Weights of a small sound classifier.
Model: 12.8M parameters, waveform 16khz input, arch transformer, norm layernorm, activation gelu_tanh, layers 16, width 256.
Rows from block 12 of a small sound classifier, named by matrix and row number. Rows with one number belong to one neuron. Each number is 128 + 24 x the weight over its row's rms, rounded and kept within 0 to 255. All counts start at 0. Numbers have three digits each.
After each neuron's rows are labels from the 100 clips, of 14976, where the neuron reaches its highest value: "loudest band" is the band of the loudest frequency at the time of the peak. Only what is clearly more common there than usual is listed. The data: simulated modem signals in the audio band.
# fc1: MLP up (model.blocks.12.mlp.fc1.weight, 1024x256), inputs 172-255
# fc2: MLP down (model.blocks.12.mlp.fc2.weight, 256x1024, transposed), outputs 172-255

fc1.390:121168105145119126134147116103144072089135112117093092128131121131129114130110144128096095114141110141133078116108118124129168101132132162131154154131115133140110095154179160144128089112072169135174132157149126155124172140122134123118127091088118093091
fc2.390:122147135113114138120067175153159105146158113154141178143119146092126104107133122118125140104123098139130166134163129114128048127155133117134145092191167128121152126118139097150121144139165096068106120091144127130116120081136149073131159119100124175147
loudest band: 1000 to 2000 Hz

fc1.498:125136088166084116134108139147116058116174143142142099115137109125122119092121167099195165123140123180153097092087137125116144134134127120140152131144088167144117116091104138166157102110099145112145108155092132133110131141116119117179126126100124136110
fc2.498:110163102145156104107137157139149152116119109123109145139123129155110134117129123127096103149121188095119164117102117143178113099114103137127114178105162059149110154156124112131144134142135086113092137112126087141129054085143136155123112154166095146132
loudest band: 1000 to 2000 Hz

fc1.218:069122139139133133143108088129124118082120107138085144094181136104151161119099137158126123113137105153121143103147129104145161112118165103136147129140153145143088107203145115136110104062139135102112113128093123162111157149119096119122143123147132133088
fc2.218:143148136105129164129139161137079084128161162118104162144108099131121106149137097129105146122107098142119095140085131133099069158145154131087129085166137099085114138116136126139122141112168114104113110147123155132149118109165118119141162135110084132121
loudest band: 1000 to 2000 Hz

fc1.401:108152134120133109149111071083128125128080075169119145118169165143135124136097108129140131148102101150123127134138143110107132116112128093130174154119099118138134104138138133144139126089089166197114101095123132122154148117115125125080096128131139122130
fc2.401:121130148110119102131102130126147158135137156140173129083069117103131107147166152176087139092139129116078173177139126146141108123153143157116068080144164118095141172106128129149147156130144078110103136141104136109144160148121143107139192133099097095130
loudest band: 4000 to 8000 Hz

fc1.426:097135126153104155108120129120144123134128146104127145125146151163113129154104143107119121113086081144125136121182135132114118128162118117152112132200087154139099080191143111177130121102096163128140096135129153147136144128114116153118143134137142120123
fc2.426:136104131132161077119116114134115143088157107147169118144102131115102132078128164152148157114150159132120139112101098119144142130109152137106121080092181115118131131075097152083122117182169151120092127128133132122126085114142144104170099117109126157122
loudest band: 2000 to 4000 Hz

fc1.253:155103081108109138099141152135162148119138120139140150134180129128088159170095115114085115122146105126141123139123135124135143142124131146192147161170139129143137120116141102117131106089080127107134141111163139090195110089105128149165156124162109136121
fc2.253:118157136153158105157116128107089133172154191139102141102108108155160102146110113177118141139156129127112118134152099137151139100106132115121102093087126127143090106152125122122160179202158143095094134139141122122136116149152143157114150136126182152112
loudest band: 1000 to 2000 Hz

fc1.499:114128113170104115151145171187177163176151149135127175118110111107118107114134135139153103120131131115143111131135164143103124120125128094102145132155065130127130112113183111166114176110161155143133096104086185133149100104131065137068143104166124133135
fc2.499:110111146154128086112128134101068113079106149138140109177122168185121128166100095111132156160130146117168099126121102121137123153118126165127112128095160111100151154058108150119107078175135124128109149144110100123127112119143146121189102159090122132134
loudest band: 1000 to 2000 Hz

fc1.159:109114123112117122133153125152078086137156114117163128151150124043103127119110177135135092108102132139121135114104165096161119095130103171172125096095065144107148111152122119085125150087104122150146137124077167160118095104174134143145116115155117141111
fc2.159:137141168134134097098073111158120165117100140100157097115147128171151104154149104120137184126152139113146079146172094132155128122139120114131124167131165142121115089079113123155125127172156161110116152125163110135140155159118118122154108161156123149116
loudest band: 2000 to 4000 Hz

fc1.419:139126122122146100155135065088126111158134112106125089136122131125125127116140162149121148132135120104156139116102125166094127164132077122121118108120059105121106099147108109149133087151159109132122093105133133107129156128137146109096118124141178159151
fc2.419:111118175150105158127138123153121116152148135222173126131111108095156131134138127167148150113153153120128060126124146106182134135104166176111146116102108129148095143109105123145157140130113152136168165114158108075117085135135156117102145119117115121098
loudest band: 2000 to 4000 Hz

fc1.490:129185133103102121121095115102094134135092128123144130134177151142105132126072136146125141077114113132153150113101167152128168147153122139134120152088103112190127102149148125124118137097112152152112122121158163125075110092131139116100109089143105127134
fc2.490:132116129092137133150157126126105160098114158125105134149145127097101112122154144149098106125122176127048130109133141136143119084133119168121124140171111159111120134095143136110152126128103151093132115108125139131146131101128119156122128110134133157111
loudest band: 2000 to 4000 Hz

fc1.712:110136113127124112108134149122114133116160150185110114143103138122100117147116122169096114144177122123123123084131154128159127102143178142132107139140140152119138146126110125102125097095146085123162108156129095141113142132146178082176105129131125142150
fc2.712:138119128153128123120137169126119142125114087083131158141151121114154120070131156062192122147095109130126190175126116143132135168123082128138137084122128103159128129175134133180123166125153126133118140105113104135112132116119057129103152138128121119102
loudest band: 1000 to 2000 Hz

fc1.704:167130150126095143119114135146170108195143102217145143151109150161119126139118119112103142109147157139166107090144117094102133107123105129145168117158157085102131138154120089136154117102125125090133115139102138094111088125138158135107126130119128140123
fc2.704:111102133161133121112156135098081140121093180085106134120170107171115117125106110180133151141147150132103121145127089138124110160137137120134078173102061136115088057108110121155113071130139151153146139128153126162131121156155140137117113146122072154115
loudest band: 2000 to 4000 Hz

fc1.564:185143134140128153120121127103118054136137118136147125126120131139112147144135117158135171142141147118107157111093130138102124132145139147109125126146099137140102102163105118161152074085130149169097110093139094116120104121086128141097100114150131145117
fc2.564:140114132122091141120121116140130107112139156173145122145131100132144140148172104101099157103083155122096074099155130125103110149144136140149121174131089129149101106139081160114132088125097154142203125110149129157097096142139136129121070121152122123129
loudest band: 2000 to 4000 Hz

fc1.743:121139109126139106145137107110129136152093105165137119113134176172102164101170111131122117108165104130152070132166112168108118105089108161112133186099163137145104145123117155127175147159114156162096112117113155153142128104121149129117108106131139132132
fc2.743:121116177168126142144140102080158144102150214113120182094111095105159118131108136144112105125136150130110127117121141126103133127130088137141132147165121151117089073095126143129145114140123132174158114170104144097158073150125177105109151118076206098114
loudest band: 2000 to 4000 Hz

fc1.167:126133105134116108108142142122150112100143122158107111115155142085126085091155141121150114148108069127153114163103109112170144159141124126104155147194145146120124127114123104163151126090118146140141127109119114110117131130125120122143163111129117121053
fc2.167:110113127104101165130135125158109101121137117146123042145129168108085137124137109171108091109112174093111123092137119111120117125150089150131158104144133121098149086159143108132126111150145137142157150146080094155136129154110112109172110135120105153129
loudest band: 4000 to 8000 Hz

fc1.314:090167125132153140126095105115127111139141136149132148140134095113093158136105091108106198134123164129116132105153122144132115117172128120110181136156103155127109097146127165137149110150099111113127140119167157142113112138088131090121153134122093125105
fc2.314:122150135090116104151140124140113138138094138144152170106095163109150131153157121175140113143115122126160153122155117093144122098098157116126139117139191143136162154089128112149149130136169103096076200103120112119160151141149132099122135142153150141134
loudest band: 2000 to 4000 Hz

fc1.362:117103100102117171165159086142115109187100090155133110102130126108109129124132170134130194100115131115138113122108109158136125135113127161131125109133114124087121155161127069131166102082113134155123128074160125123131100133131154169082101118119113151113
fc2.362:125090139134120122122118104120142122133139121127096070132152142113153126161147072113141148081113103156085036127127106142121159076144112122154152180096119169163148110124118094146125098139100082093161147134168136163125147167173118130126061108143120131148
loudest band: 2000 to 4000 Hz

fc1.515:102150109149121113133161161066123036115177153108134116132182120139108100112156162086196141149120107132125078097107113095101155109158148135189128122170071123138144122124131165138108157127105157117122135110095110159100098136125158160139128136133141110105
fc2.515:132139109081145138131096159145166148113101102117138142139110144096134113082141084124090118120145131168116175120120162129177083131128135134122134187092218110151149121109102120116117101144140076120095134113156155119116114093151118116135152148157085147131
loudest band: 1000 to 2000 Hz

fc1.470:091160104114116148089118148180093071153144112125111175145118130119104121145149136162067114116128148160133111114104105114150068168125119079107113182132111114140105089111152154142128096113123137118103100140138162142134114151131110082095080104142136116120
fc2.470:122139108143122158158120148128120097125145078072149129161123146121061149112131119175103145144158115142106086091165149110089105101150152101126152128124147131142128132162128153090121114124123139146149114120117125160146089141133149112172148158085160129127
loudest band: 1000 to 2000 Hz

fc1.647:117135084136130125106136097114139111109158081092164151151112120158118173147090119123096118124092152112157138098164157126158134097136130130098145112113083116119135127134101136119141157165102134177098161115140154153121106129147129153132173107171129128124
fc2.647:123116142141101141117096138120138104161130123149155085131139104108108128138148175141154142152085129136160155141109172140126139151118130129114123133150139137140140193140129151134155163144139107082144105097131159082166168114140164125108149143119078124108
loudest band: 2000 to 4000 Hz

fc1.516:075167162117131141158167181094099133123144159102110164120156146118137095065105187137153156137168128115136150173139109096124098143138127149119152128124134144164153108169093170149125129107099128103125109104165153130158102108122092079143151129135170150142
fc2.516:175135117104120081150130104159143130104140119136122131093106142101075139204150089144081134138124143152099092142129141149168141125084164087124119143144139137101153135098152143169151130140126137179086151147137138091128195162151113119110088132131140100082
loudest band: 2000 to 4000 Hz

fc1.241:083125127146099149133118105116158167127134129154095085125141112163093096117111105165097125165117125168152131103140166107069120126161103136081162132161103155109103140128127164129133103147124130125133152111069139141105157114134084125165156117123117118079
fc2.241:152134129138081141159139149106161139157068109094212155105134112107134100153113133114132146100113120117130136126136133141152148142125112111124108127189124127145167183154148094103075154148154102091154107139090160094140172127128122166145172134127092120186
loudest band: 2000 to 4000 Hz

fc1.250:138141171097139140135090112147097091141170175105129126159168125128129180122156081143126142138126162168161186129127138092083103122088134110101142093126100139136135053116165106132164142125146195131125144107131146163112143150134132102111124133115119120127
fc2.250:109129100131137093135140125152146131148077106115140117098139137142127072122122153134147116129123145082108089116148049169138132137112107116130087200107079118124140177156087121170103112118094146158168108142120114154135088108142134159140094130121103147179
loudest band: 1000 to 2000 Hz

fc1.280:096161128123149146164155111094155132127165126149096127123116095127102087123153136150128132143095147132109104122165118160188102153139131154105109150136104096119091145190122096148133102108092167131089138120082132135107159152110089117176118134123095126118
fc2.280:155133153149105141122113129101154116088122146118164147118127167086123155165122136119115153119146091138115093095119141121091162099124074099158186151099169104148153127115125133127140126130098111132144142149167172144163123104111161125109083114117124117133
loudest band: 2000 to 4000 Hz

fc1.608:119115125142113158115131114080154071148153115146151119070127160124098133079134091105111177142143151162185151128134151187133131129120130112106166134146097113142146122123107176135164101119105151136127163155131134140130127130167124111097123092148151124144
fc2.608:162135109118145104109176134112098137071111103084135101150089113118135123125119130132153097118124119135162117150069118126143124105104112118150118103099147120118187151114160110136105161077143077168131153138116126131101197116124103143122125113127085153105
loudest band: 2000 to 4000 Hz

fc1.160:096159117129118076081074153156110158120137127137139121081121151112136121092091133094149123126143140138168124081191137109131112167132174094143111097137108144166156155118114154124120137128083093168114124114152117136160115158129165114126101114126134175126
fc2.160:163088148125145104135119153130144130131131122135116140138126095119110156179134139156118135100151113089172192146079183124128133115126069107112135143109137124137146095162124135154106121127158141160086134157163116129100143097105092128122103123128118058108
loudest band: 2000 to 4000 Hz

fc1.760:110132099137150096118145133126110144172151136135161111148134094111124101143142126132126110125135110079149124096117114072122115161098117106136122121205138137157145113076112157138128153102124106166130107101084115146159076124134105146097133134184124111116
fc2.760:133161107139131134112131155121133125126079186092130161163167129172152127116127139122120136165112127145159080113149086163122151127132125147140144138051104114104074142155114140131123099150134156094119092149106097127096126128111162110131108124133138161168
loudest band: 1000 to 2000 Hz

fc1.58:163128118135148125141101146123177138113090138147169121142100132129122128139092110117157097143156141137094066133140123133098145100158140091125106141167143150137111128122137106132114097120068150128095185176125173148149096141114151155169078125145126148138
fc2.58:110142116119101131116154154155129136152169120096099124104127143157125182074149105162143109108113129142144175144133101081142098154106143129128121134084134107157133102041128159130105129149163111124151107122130093157128159113137133118091118128100132108145
loudest band: 1000 to 2000 Hz

fc1.170:150136104129139129103121152145120146122163140104120113173143143144144180143145090161106158188097172114136120128119122122146114134117132091097132087139119094135118070142132124127120132127093124152118108173148138168115172190092081140102123143133104123152
fc2.170:130121115153170110137113115128107142149105136108140088097153113148175122172129135190117110149138127098125059185160104116145105121113127101122119167111089140127126150144071121153128101132134158164140160131142141140140082129202114126126119129094151112097
loudest band: 1000 to 2000 Hz

fc1.659:151114169135145105087140133104092113156166137107136089132160148119130145123167071131051136146183167126125086092100126122135153097107116088139193143114135114114134129153127114099121102108138108092182158157154160149123103181108123149145118127114181123126
fc2.659:153187093136141116158127161143134125126122170100117153146147114158138121119116122149202119116139098127101128181154122128125127144146145177160093153115161118123086116089059095133155147153099158137103115149107106120160065092127118130125125146108092126145
loudest band: 4000 to 8000 Hz

fc1.527:118156123129130133137115126109140145129133128190096115157144081146130148144114115123126172150101153106111095125146153153172102134134129153123113109104124158117094104105128127118156125136127107141143102098118080113112125163178135111146129115076122156128
fc2.527:117128115088118130104128143134130113136112154079152156074118161119148093130148124102141122100145105099147161148135131124106155127120109092135161141142178115124150145150139094147119130121151110098138126148150131138139142122102100111128098129155126114120
loudest band: 2000 to 4000 Hz

fc1.341:111142089102111146117135176118136145157114089136157158124144174114119104147088136156094128129141164106108155102122120140121098118159149116142109134127147114114117158096109114116103059137106124136139161116106151155131172135111131112102177138121143143101
fc2.341:177145168089126122114131152160122116142179155129166126180142098127119139071149145137120157121123136145150140127093108113139150139112128137102117138130152150122124107133129152127135130098101155168121099172146100110133102124125109118162138153110113146118
loudest band: 1000 to 2000 Hz

fc1.612:135136135127072144173071117180113117106188137110093129098134112121144084129114163149136173149196118157144084149090146122115089110093092125097159119113131137101138132083118135183108092123118120142101109142140118113093110159143089093152131097106130128081
fc2.612:101133114121139108101141149113135140108075106150150124096140141145129129123124104129080106123113133102138159104138147150152111122144100109164110191076152105153087154113156139109150143108113105109105120127142105155146115092127150136079100115166153120158
loudest band: 2000 to 4000 Hz

fc1.145:114114143153113109126094105166125119123147129106100093146137127104167152084123080116078116153121178159126169094139161134131136099139112141072136123109168148140121139164131133147140087133127138140113169106098135198125162143081117136080132157123155090146
fc2.145:130129114154131126121141115079114113123096157119135128087101114078143118161165166120120151154127137102113124148104101174105088167113091114110132108092083124135096066106128123171147135107149110158166155175106143181094155144134081127126130122150129146165
loudest band: 4000 to 8000 Hz

fc1.643:090159131132117138149098111133119126154135124187109099109143148144121132136094122111111162099145105157125147132101125143121126125098136136125160148114115128147122156173138130166095117096112121147098146084093134135117155146132098123103142137130079129094
fc2.643:149136140106140097106124097124120121100107116111128199137111149120147111131174121090169110146103147112083138103139113088145162136160105100128133097146166176120136123090144124106112125101148119092127133146135140149138174105123172150107123134163140141122
loudest band: 1000 to 2000 Hz

fc1.128:150113145140140183101136127137153140157135081139133144158118151112122102156091138125117120094138105085123080131152121149117119150133075113126168120127136143148115090177125146166155106124125174153132110114126168073132088176166138146159112123120081157129
fc2.128:141147153105121127135111137128139107166120170103103108111097146156152132143156106122143114106115166174115115159143137127133153129151170092119069129206083130113112146112102122100151139134131128131154118162141128115114138123126150107085144106121173140104
loudest band: 2000 to 4000 Hz

fc1.144:094119160132170124124107116080100146104147173131130118143103147125088138105139121140121144075133154139113155120128128123164115118147145154105120156147102092162103113135110170121120113129103095137133127121089123107163092115107095126145136156099126148141
fc2.144:116146098123128139109134143140090121106147102115130124127124114166123150153086148091079143220157126116107070138170126152105120141127131124141127138112114139138131155152115149154160114093156101110115126137125119158123115173177187098137141100096123108084
loudest band: 2000 to 4000 Hz

fc1.133:129114120112109152103140164135130112162108129151141127178156167129114097122109141139155099137148166063160131121144113168136129132136120120194149168138102140156120119139153127138114127113118159124145101153108144164169105131123102093109156146120092104122
fc2.133:110115101144171150156097131130134149141112095141097157149110132143128144155189114169090158117145158131116171125137121147126126090144151124131115092107137163157068094160107145138116084175063130112106113109161131137102120144080119157162083114149122147150
loudest band: 1000 to 2000 Hz

fc1.15:121174108135120116113146115119110120140128141148145132134157162125193118119098103090110124090109106178123062165120098103143103146152179144125152126148156146139150130097125129168115108131087137135113167192135179171121128162124117128116130114104116131115
fc2.15:114130129129120145120093097146119130113134117148107093092138168098122137119040123073139127185152152124131067137115111133131130104124161140095124130162139105131091138093082200094143151148149081129137145123130124139139112103143114147149133111098116147132
loudest band: 1000 to 2000 Hz

fc1.423:107151116108141133156115127063121140125161128134131089152142121088080134164113116094106179067138164135094089088145099125105126140141124150108147151152093134124112103139116141142151154103118079147151152123108163109136112160110104103123162141142095147123
fc2.423:134152118080137133140135135167121124135116103115076167079093149101138125124195110099157128182130117130131109112159163121156130142135107078129121139106178158150134178109157086111118077140126130163129122152151109158154110160159128130101109105156175117099
loudest band: 2000 to 4000 Hz

fc1.121:111148140129121149148119163109081151119158084149128169137116120135137141095150188141125126115105109076174099085094111186071084145114157153152109140120147131089104140172161128123130184116096145139146113082149143143138130150121138114117113095113100153143
fc2.121:136124123081138107115128146125116155112105176126140156128106148155138081127134084092135175099152103122070149127135152131166127144113102105120106115123142131148187132116170094143147129113124105075119150135185122150124173110146103135120105137132135098067
loudest band: 2000 to 4000 Hz

fc1.150:135125136111127121122137152145130135118176099129072075126140153137129105094104095136148104097110154174158162111099108140133113149131148144119154146133153133139102127121172167117138121096103170115156061127094138172144128167109119127166117107140121153131
fc2.150:164122124134147145125131166125114100094089117168173107133127099110167092124147171104114121116122124106118146122119140144115126125107120112139156106150114081154149131161126080146113147104175131118163139134124135111106163147120120163137149132185138143155
loudest band: 2000 to 4000 Hz

fc1.393:122150169132094146118151132113144165082138103174120118141110084124106098151117108143101127153151156125134113098154126140121102123145141102112148143120138133127153114106106102125168107129096143135124118117102130148124163159134112113109128115118131131106
fc2.393:123132121138127106129125137101110154168111149101137161121148153093144137130150132119116165091141119122089118106157134151107156102124097115125152104162168115151160134142097158133102081136156121113126140174155135099146081104108104135149111128117142108132
loudest band: 2000 to 4000 Hz